From a checkpoint of a small self-supervised audio encoder (BEST-RQ): norm batchnorm, widths [320].
Rows from block 4, named by matrix and row number. Each number is 200 + 40 x the weight over its row's rms, rounded and kept within 0 to 999. All counts start at 0. After the name is the row's rms in percent of the matrix's.
# conv: width-3 conv, dilation 3 (model.blocks.4.conv.weight, 320x320x3), inputs 0-63, a 3 kernel for each
conv.58,097,214,207,193,187,171,156,212,165,191,280,253,267,163,183,211,174,220,187,160,179,213,118,144,177,157,162,156,157,172,162,149,190,143,204,194,207,259,242,212,222,178,185,233,222,122,165,188,53,230,239,256,121,163,164,187,179,198,273,246,225,231,284,208,157,176,149,227,209,210,208,196,205,202,222,242,183,203,184,156,180,211,145,214,198,256,236,193,176,175,174,228,255,210,224,191,175,246,268,245,265,212,182,147,194,133,238,304,233,205,219,188,239,230,224,148,176,169,99,139,108,219,159,134,256,279,260,213,207,183,265,240,231,154,199,207,223,218,210,266,229,263,164,155,172,164,146,53,232,230,221,188,177,147,270,231,175,243,226,187,204,184,220,125,181,207,238,221,170,217,231,262,237,200,216,227,197,183,145,148,107,211,195,212,180,159,199,256,138,112,219,235,178
conv.59,099,170,169,151,257,267,180,194,181,190,233,242,244,263,296,218,192,219,193,261,249,227,264,252,217,184,181,197,152,201,190,268,229,183,138,222,230,152,147,151,243,215,158,211,192,216,223,188,169,233,207,260,213,186,243,215,247,218,258,235,213,173,207,234,154,189,217,249,250,227,89,240,290,169,184,162,216,184,166,228,225,221,183,238,211,168,173,174,294,233,244,179,183,152,273,266,296,168,218,209,171,159,150,187,184,175,191,219,204,224,212,169,144,136,129,180,191,191,299,255,227,150,152,189,206,216,218,206,235,223,167,192,232,235,256,212,244,219,176,275,231,211,239,275,190,226,216,202,154,201,184,208,184,181,207,172,185,214,226,148,194,177,226,180,224,166,226,260,258,119,143,175,221,238,199,198,209,162,104,114,140,231,150,214,210,194,224,266,193,218,253,235,221
conv.60,094,207,209,164,239,272,295,164,169,216,246,252,274,243,267,260,187,186,187,241,293,242,255,218,223,179,191,208,219,212,216,246,240,226,195,232,209,206,217,238,220,195,244,204,168,157,253,209,214,203,221,253,108,153,124,216,253,240,175,154,182,235,177,235,210,186,222,190,192,188,186,197,259,189,249,242,253,242,242,201,220,162,135,172,187,167,189,104,203,213,219,237,179,227,230,245,262,244,237,222,188,220,195,138,187,122,214,252,231,221,242,194,194,207,221,120,103,76,215,225,189,184,96,130,189,154,166,213,191,174,209,214,216,200,236,182,209,209,174,223,242,240,251,195,155,227,211,201,193,186,160,232,218,220,212,205,188,201,209,206,177,215,202,176,199,185,188,184,147,225,187,223,224,205,166,199,167,186,81,85,107,229,239,246,161,101,184,209,219,171,269,273,219
conv.61,094,233,198,134,228,201,210,160,156,136,191,208,183,239,235,212,193,195,188,220,205,190,254,217,214,181,198,149,151,139,250,130,138,131,165,143,170,128,188,163,211,208,299,152,204,173,149,200,193,219,228,228,212,168,178,220,146,208,156,205,159,225,177,199,211,186,208,144,164,106,186,230,160,210,219,195,285,281,273,256,277,236,146,202,190,144,207,179,218,258,277,232,173,191,176,200,188,175,214,177,191,269,257,143,201,157,211,243,190,153,220,182,200,192,198,243,236,242,253,230,206,201,157,195,185,212,213,223,183,210,263,275,228,235,273,260,194,221,157,213,207,233,183,220,162,129,207,150,188,201,163,175,191,135,169,245,180,157,142,150,163,154,185,179,216,232,160,157,90,156,223,191,201,201,207,220,197,216,197,158,132,250,241,247,188,168,222,178,205,232,238,221,218
conv.62,098,221,177,150,269,251,245,204,206,273,225,232,256,241,259,273,151,160,159,166,162,136,207,202,225,166,143,131,180,150,196,233,225,243,288,289,291,189,184,152,229,222,143,150,167,199,190,212,170,167,178,222,148,168,155,199,153,220,192,197,206,244,243,223,155,115,182,208,213,250,201,175,182,228,184,247,169,181,209,206,166,191,214,217,188,203,190,202,213,176,261,232,247,225,213,231,229,216,245,239,232,215,171,224,248,176,228,274,219,226,206,228,186,165,128,184,203,212,98,131,117,208,203,137,247,224,224,207,198,140,197,225,222,183,86,153,230,248,248,219,201,223,197,207,171,229,223,253,225,240,226,177,180,168,189,191,189,231,151,184,190,192,221,227,223,260,175,176,182,165,225,251,222,196,224,157,168,136,148,166,178,205,219,221,195,224,236,181,221,235,217,249,169
conv.63,095,207,191,185,164,187,142,206,188,171,172,155,193,188,167,193,210,231,208,191,176,214,191,196,194,184,228,173,136,179,161,183,172,206,165,184,186,205,178,263,196,187,219,254,262,241,180,201,224,243,185,261,215,241,250,170,146,186,196,183,192,164,203,160,195,172,244,212,199,232,174,181,198,228,65,123,221,201,219,220,235,255,269,237,206,238,232,221,191,212,246,224,219,125,236,193,210,142,189,185,262,240,195,238,201,265,58,58,133,205,151,231,165,161,178,243,233,252,186,226,205,241,200,220,215,213,139,166,139,158,169,152,179,223,217,212,228,224,177,90,116,110,99,192,140,215,215,249,229,182,195,209,211,249,228,233,193,199,192,153,120,153,155,163,139,165,191,194,191,192,206,158,241,240,240,195,213,230,194,210,238,173,178,211,172,220,267,233,272,261,210,188,215
conv.64,100,239,209,226,104,211,275,240,158,158,115,229,280,77,221,254,138,162,255,73,225,309,124,206,268,211,175,196,198,204,100,135,208,262,150,185,177,193,210,179,244,240,134,200,222,252,246,178,198,155,168,218,191,223,167,197,210,208,116,165,231,205,166,178,205,192,195,145,195,236,200,174,254,209,213,184,202,187,204,193,185,222,195,175,242,195,238,188,222,208,266,195,188,112,159,173,254,260,206,164,210,146,140,182,207,233,274,210,214,160,186,174,215,143,126,209,171,129,140,194,260,221,241,256,214,220,205,204,133,237,187,216,249,138,276,216,227,217,215,200,174,188,195,269,170,163,171,252,197,228,204,163,193,179,187,199,224,195,270,247,199,196,252,192,191,170,132,209,280,203,198,118,243,210,176,134,224,260,241,172,169,173,169,194,179,207,208,229,177,170,160,257,277
conv.65,094,229,197,220,198,201,238,196,209,209,227,210,212,202,192,205,156,201,146,181,178,196,165,187,152,178,211,228,194,196,213,209,217,252,206,190,185,236,239,251,191,222,255,183,161,141,201,182,187,232,220,251,219,208,174,259,333,243,274,249,296,188,213,221,244,247,255,245,195,187,226,106,168,202,245,277,207,219,243,176,155,109,167,171,147,245,208,213,216,221,179,173,218,218,171,178,145,256,265,196,189,186,215,158,186,160,212,203,198,185,197,178,174,194,200,249,213,221,154,177,142,140,161,121,136,101,154,230,214,136,214,195,236,183,142,218,171,196,146,202,200,200,270,221,215,238,208,241,173,228,203,160,170,162,285,253,255,220,185,229,238,165,199,258,234,172,280,238,254,208,214,172,173,143,185,245,185,180,249,252,257,162,194,215,228,196,204,181,231,155,145,131,109
conv.66,093,243,193,259,198,195,116,177,153,115,175,217,225,196,162,167,233,214,214,218,219,182,129,190,201,214,188,235,217,194,253,257,225,144,213,208,186,158,198,233,203,200,242,245,243,165,243,253,222,177,149,168,198,177,109,228,195,178,220,202,167,182,199,148,217,235,214,173,140,185,262,262,183,214,163,197,182,180,249,225,218,188,179,202,206,163,225,283,216,190,235,196,166,197,109,149,94,213,266,176,292,280,362,206,181,186,192,211,206,271,151,207,152,191,189,219,186,180,200,198,131,269,309,358,176,212,238,143,213,237,151,179,196,219,183,110,180,215,132,199,190,275,236,233,217,154,180,150,247,168,189,218,226,267,201,212,205,245,214,164,196,233,234,242,234,126,215,213,184,192,208,167,181,197,216,346,286,339,191,221,179,140,163,159,170,203,181,261,202,208,203,111,134
conv.67,102,160,165,238,201,207,220,233,200,127,221,198,221,182,168,201,155,192,170,212,202,214,222,194,152,235,250,190,108,219,135,211,172,179,206,257,205,172,179,212,220,157,233,205,286,129,228,256,179,191,191,212,214,140,160,166,183,213,212,175,196,201,245,162,96,158,226,208,207,201,157,276,186,141,147,202,194,221,186,227,169,197,200,73,178,201,238,223,221,165,201,138,94,198,210,261,221,215,11,217,217,210,146,116,218,229,218,219,193,214,241,125,161,184,215,205,226,195,221,180,153,239,287,172,200,257,215,159,156,255,201,200,274,175,226,206,151,184,212,237,203,246,223,234,116,190,218,168,238,236,230,239,219,134,233,191,201,145,187,182,179,240,148,207,198,155,201,212,212,182,168,188,232,308,249,206,190,198,196,195,188,207,222,194,225,210,217,249,304,123,213,189,148
conv.68,104,188,208,206,197,215,218,278,199,184,202,183,217,190,215,156,193,287,155,164,201,217,221,142,153,231,206,152,164,245,189,204,223,194,194,180,204,142,187,229,147,212,240,192,165,149,214,169,194,178,229,130,252,191,182,151,184,217,152,202,192,183,159,286,170,176,156,142,194,206,157,216,219,248,230,224,185,172,200,193,233,204,127,197,204,198,223,259,220,198,214,125,227,196,208,197,205,238,252,155,131,179,269,169,157,239,229,160,126,89,201,81,177,199,185,211,219,218,208,227,254,188,214,212,199,234,206,206,146,145,267,217,225,229,231,269,282,208,212,249,214,170,128,205,273,202,186,239,95,237,167,301,202,213,263,216,205,244,212,238,262,183,225,297,159,234,199,192,177,194,225,208,215,246,189,0,207,196,189,153,187,129,209,178,224,191,151,220,144,291,206,226,288
conv.69,100,226,194,206,226,249,168,223,190,222,205,187,96,295,328,210,205,176,145,187,215,216,221,181,197,144,177,203,220,159,167,254,227,198,225,211,230,168,185,146,259,184,158,161,144,188,172,185,213,228,205,152,270,207,297,252,251,221,284,220,176,217,213,225,192,196,198,245,226,165,180,146,212,203,144,194,246,216,210,172,201,250,214,206,184,259,262,228,195,190,206,251,186,234,235,258,238,232,179,253,173,204,201,204,181,144,205,213,228,259,225,174,158,183,205,226,252,219,125,142,148,179,187,216,218,227,208,169,179,133,150,187,219,217,258,222,232,222,148,196,180,174,191,170,206,215,215,201,242,235,218,218,216,219,244,254,228,189,198,220,232,192,202,199,209,239,260,261,139,171,221,253,200,206,135,236,216,205,183,199,169,168,200,215,221,252,231,116,192,187,185,207,187
conv.70,100,257,219,237,234,216,230,159,158,157,150,179,176,190,200,208,220,225,248,215,233,224,206,276,249,221,230,230,182,190,247,186,174,189,240,196,206,201,184,161,176,190,155,173,215,211,207,211,208,193,206,182,267,226,258,207,117,207,158,147,140,259,176,209,228,239,226,143,157,199,174,172,246,214,221,191,188,183,190,200,228,250,210,196,223,264,240,223,204,193,253,209,250,239,129,136,138,188,220,184,224,232,209,221,189,222,207,171,213,179,172,189,161,179,190,157,198,175,206,205,229,201,188,175,187,153,156,225,178,99,211,197,222,190,128,183,283,274,255,233,205,149,205,198,139,176,187,193,159,186,149,214,208,205,170,145,161,215,161,165,119,207,194,175,144,212,199,191,230,196,216,204,193,156,193,228,229,236,212,208,195,234,223,271,220,180,219,228,179,221,211,185,172
conv.71,103,136,200,157,169,169,215,130,96,176,191,160,157,214,214,203,255,236,161,223,233,177,293,191,126,211,189,171,145,211,225,221,184,185,148,230,252,220,207,202,209,207,211,217,158,184,164,187,156,184,192,171,308,192,183,229,217,234,228,238,199,180,279,251,235,199,197,259,230,141,177,216,235,151,149,228,168,165,141,241,242,211,226,223,155,285,172,125,172,194,107,219,320,240,125,128,152,181,210,199,237,139,156,241,211,132,105,181,258,231,216,212,216,189,238,219,204,223,270,248,189,185,146,126,202,214,244,158,253,174,192,176,139,221,186,250,215,207,116,218,197,140,241,197,153,261,179,137,211,193,144,197,192,197,216,218,213,218,154,134,144,209,184,156,146,199,173,192,178,288,206,153,223,201,205,337,174,118,222,191,179,110,182,190,233,203,188,219,204,176,226,165,232
conv.72,108,279,204,186,215,202,174,229,215,253,194,194,147,245,228,194,167,234,161,171,167,125,110,177,190,204,218,199,261,161,184,193,242,247,170,270,264,219,185,156,179,244,204,204,222,106,228,169,108,182,212,153,170,190,276,180,185,221,208,194,219,146,160,241,111,198,318,149,196,196,202,225,70,238,218,237,161,191,174,152,174,165,213,193,124,163,189,189,184,216,285,222,166,211,128,210,268,162,240,253,198,149,138,229,199,255,242,192,244,194,215,205,203,223,216,204,181,188,220,194,153,233,180,121,252,218,211,214,220,218,175,215,186,195,172,169,186,207,197,225,221,247,133,191,268,205,243,287,216,217,254,196,146,137,181,159,154,187,179,152,167,116,216,276,183,179,197,211,182,205,250,294,207,213,169,229,142,123,155,185,214,161,221,289,203,191,236,188,269,267,266,224,122
conv.73,101,40,200,229,145,186,165,259,213,259,162,209,210,202,197,162,99,125,237,208,224,155,172,263,236,203,198,269,249,226,233,196,193,203,242,179,181,197,191,182,318,239,244,268,245,312,231,205,256,201,207,242,152,185,181,232,213,181,196,219,199,197,120,125,199,188,175,223,213,188,206,127,199,183,154,220,158,196,206,176,221,220,201,277,192,184,224,194,241,206,186,286,155,187,236,190,180,208,160,277,179,145,148,208,186,222,242,172,138,238,166,310,226,208,151,206,204,188,267,252,207,201,207,200,156,186,190,221,157,234,170,135,143,193,211,157,148,113,211,192,149,101,292,256,148,250,171,171,165,190,225,112,148,215,172,157,184,133,204,265,246,209,198,273,257,121,199,216,209,213,220,231,175,94,227,240,216,203,205,194,202,209,202,179,214,199,191,241,273,193,242,142,147
conv.74,098,153,164,208,165,141,187,152,230,187,183,179,184,178,163,146,253,244,197,157,176,157,249,218,200,152,182,225,195,183,223,206,241,250,208,164,194,150,153,109,201,188,295,179,215,195,186,180,183,116,156,130,250,206,197,204,240,206,247,245,276,207,232,211,213,200,251,197,197,199,253,192,92,193,234,229,188,183,153,168,156,165,194,187,153,185,181,222,175,202,182,212,208,159,170,200,209,142,207,208,233,106,142,214,210,234,180,196,182,165,186,215,192,175,202,258,246,287,245,248,243,203,210,176,196,186,206,234,219,253,236,243,192,212,229,193,180,165,168,205,186,215,139,214,264,182,211,237,208,234,198,160,135,150,239,228,237,218,199,228,146,192,197,121,155,218,227,227,228,253,280,240,172,180,197,217,238,166,232,218,246,124,143,145,201,235,203,204,181,132,212,201,192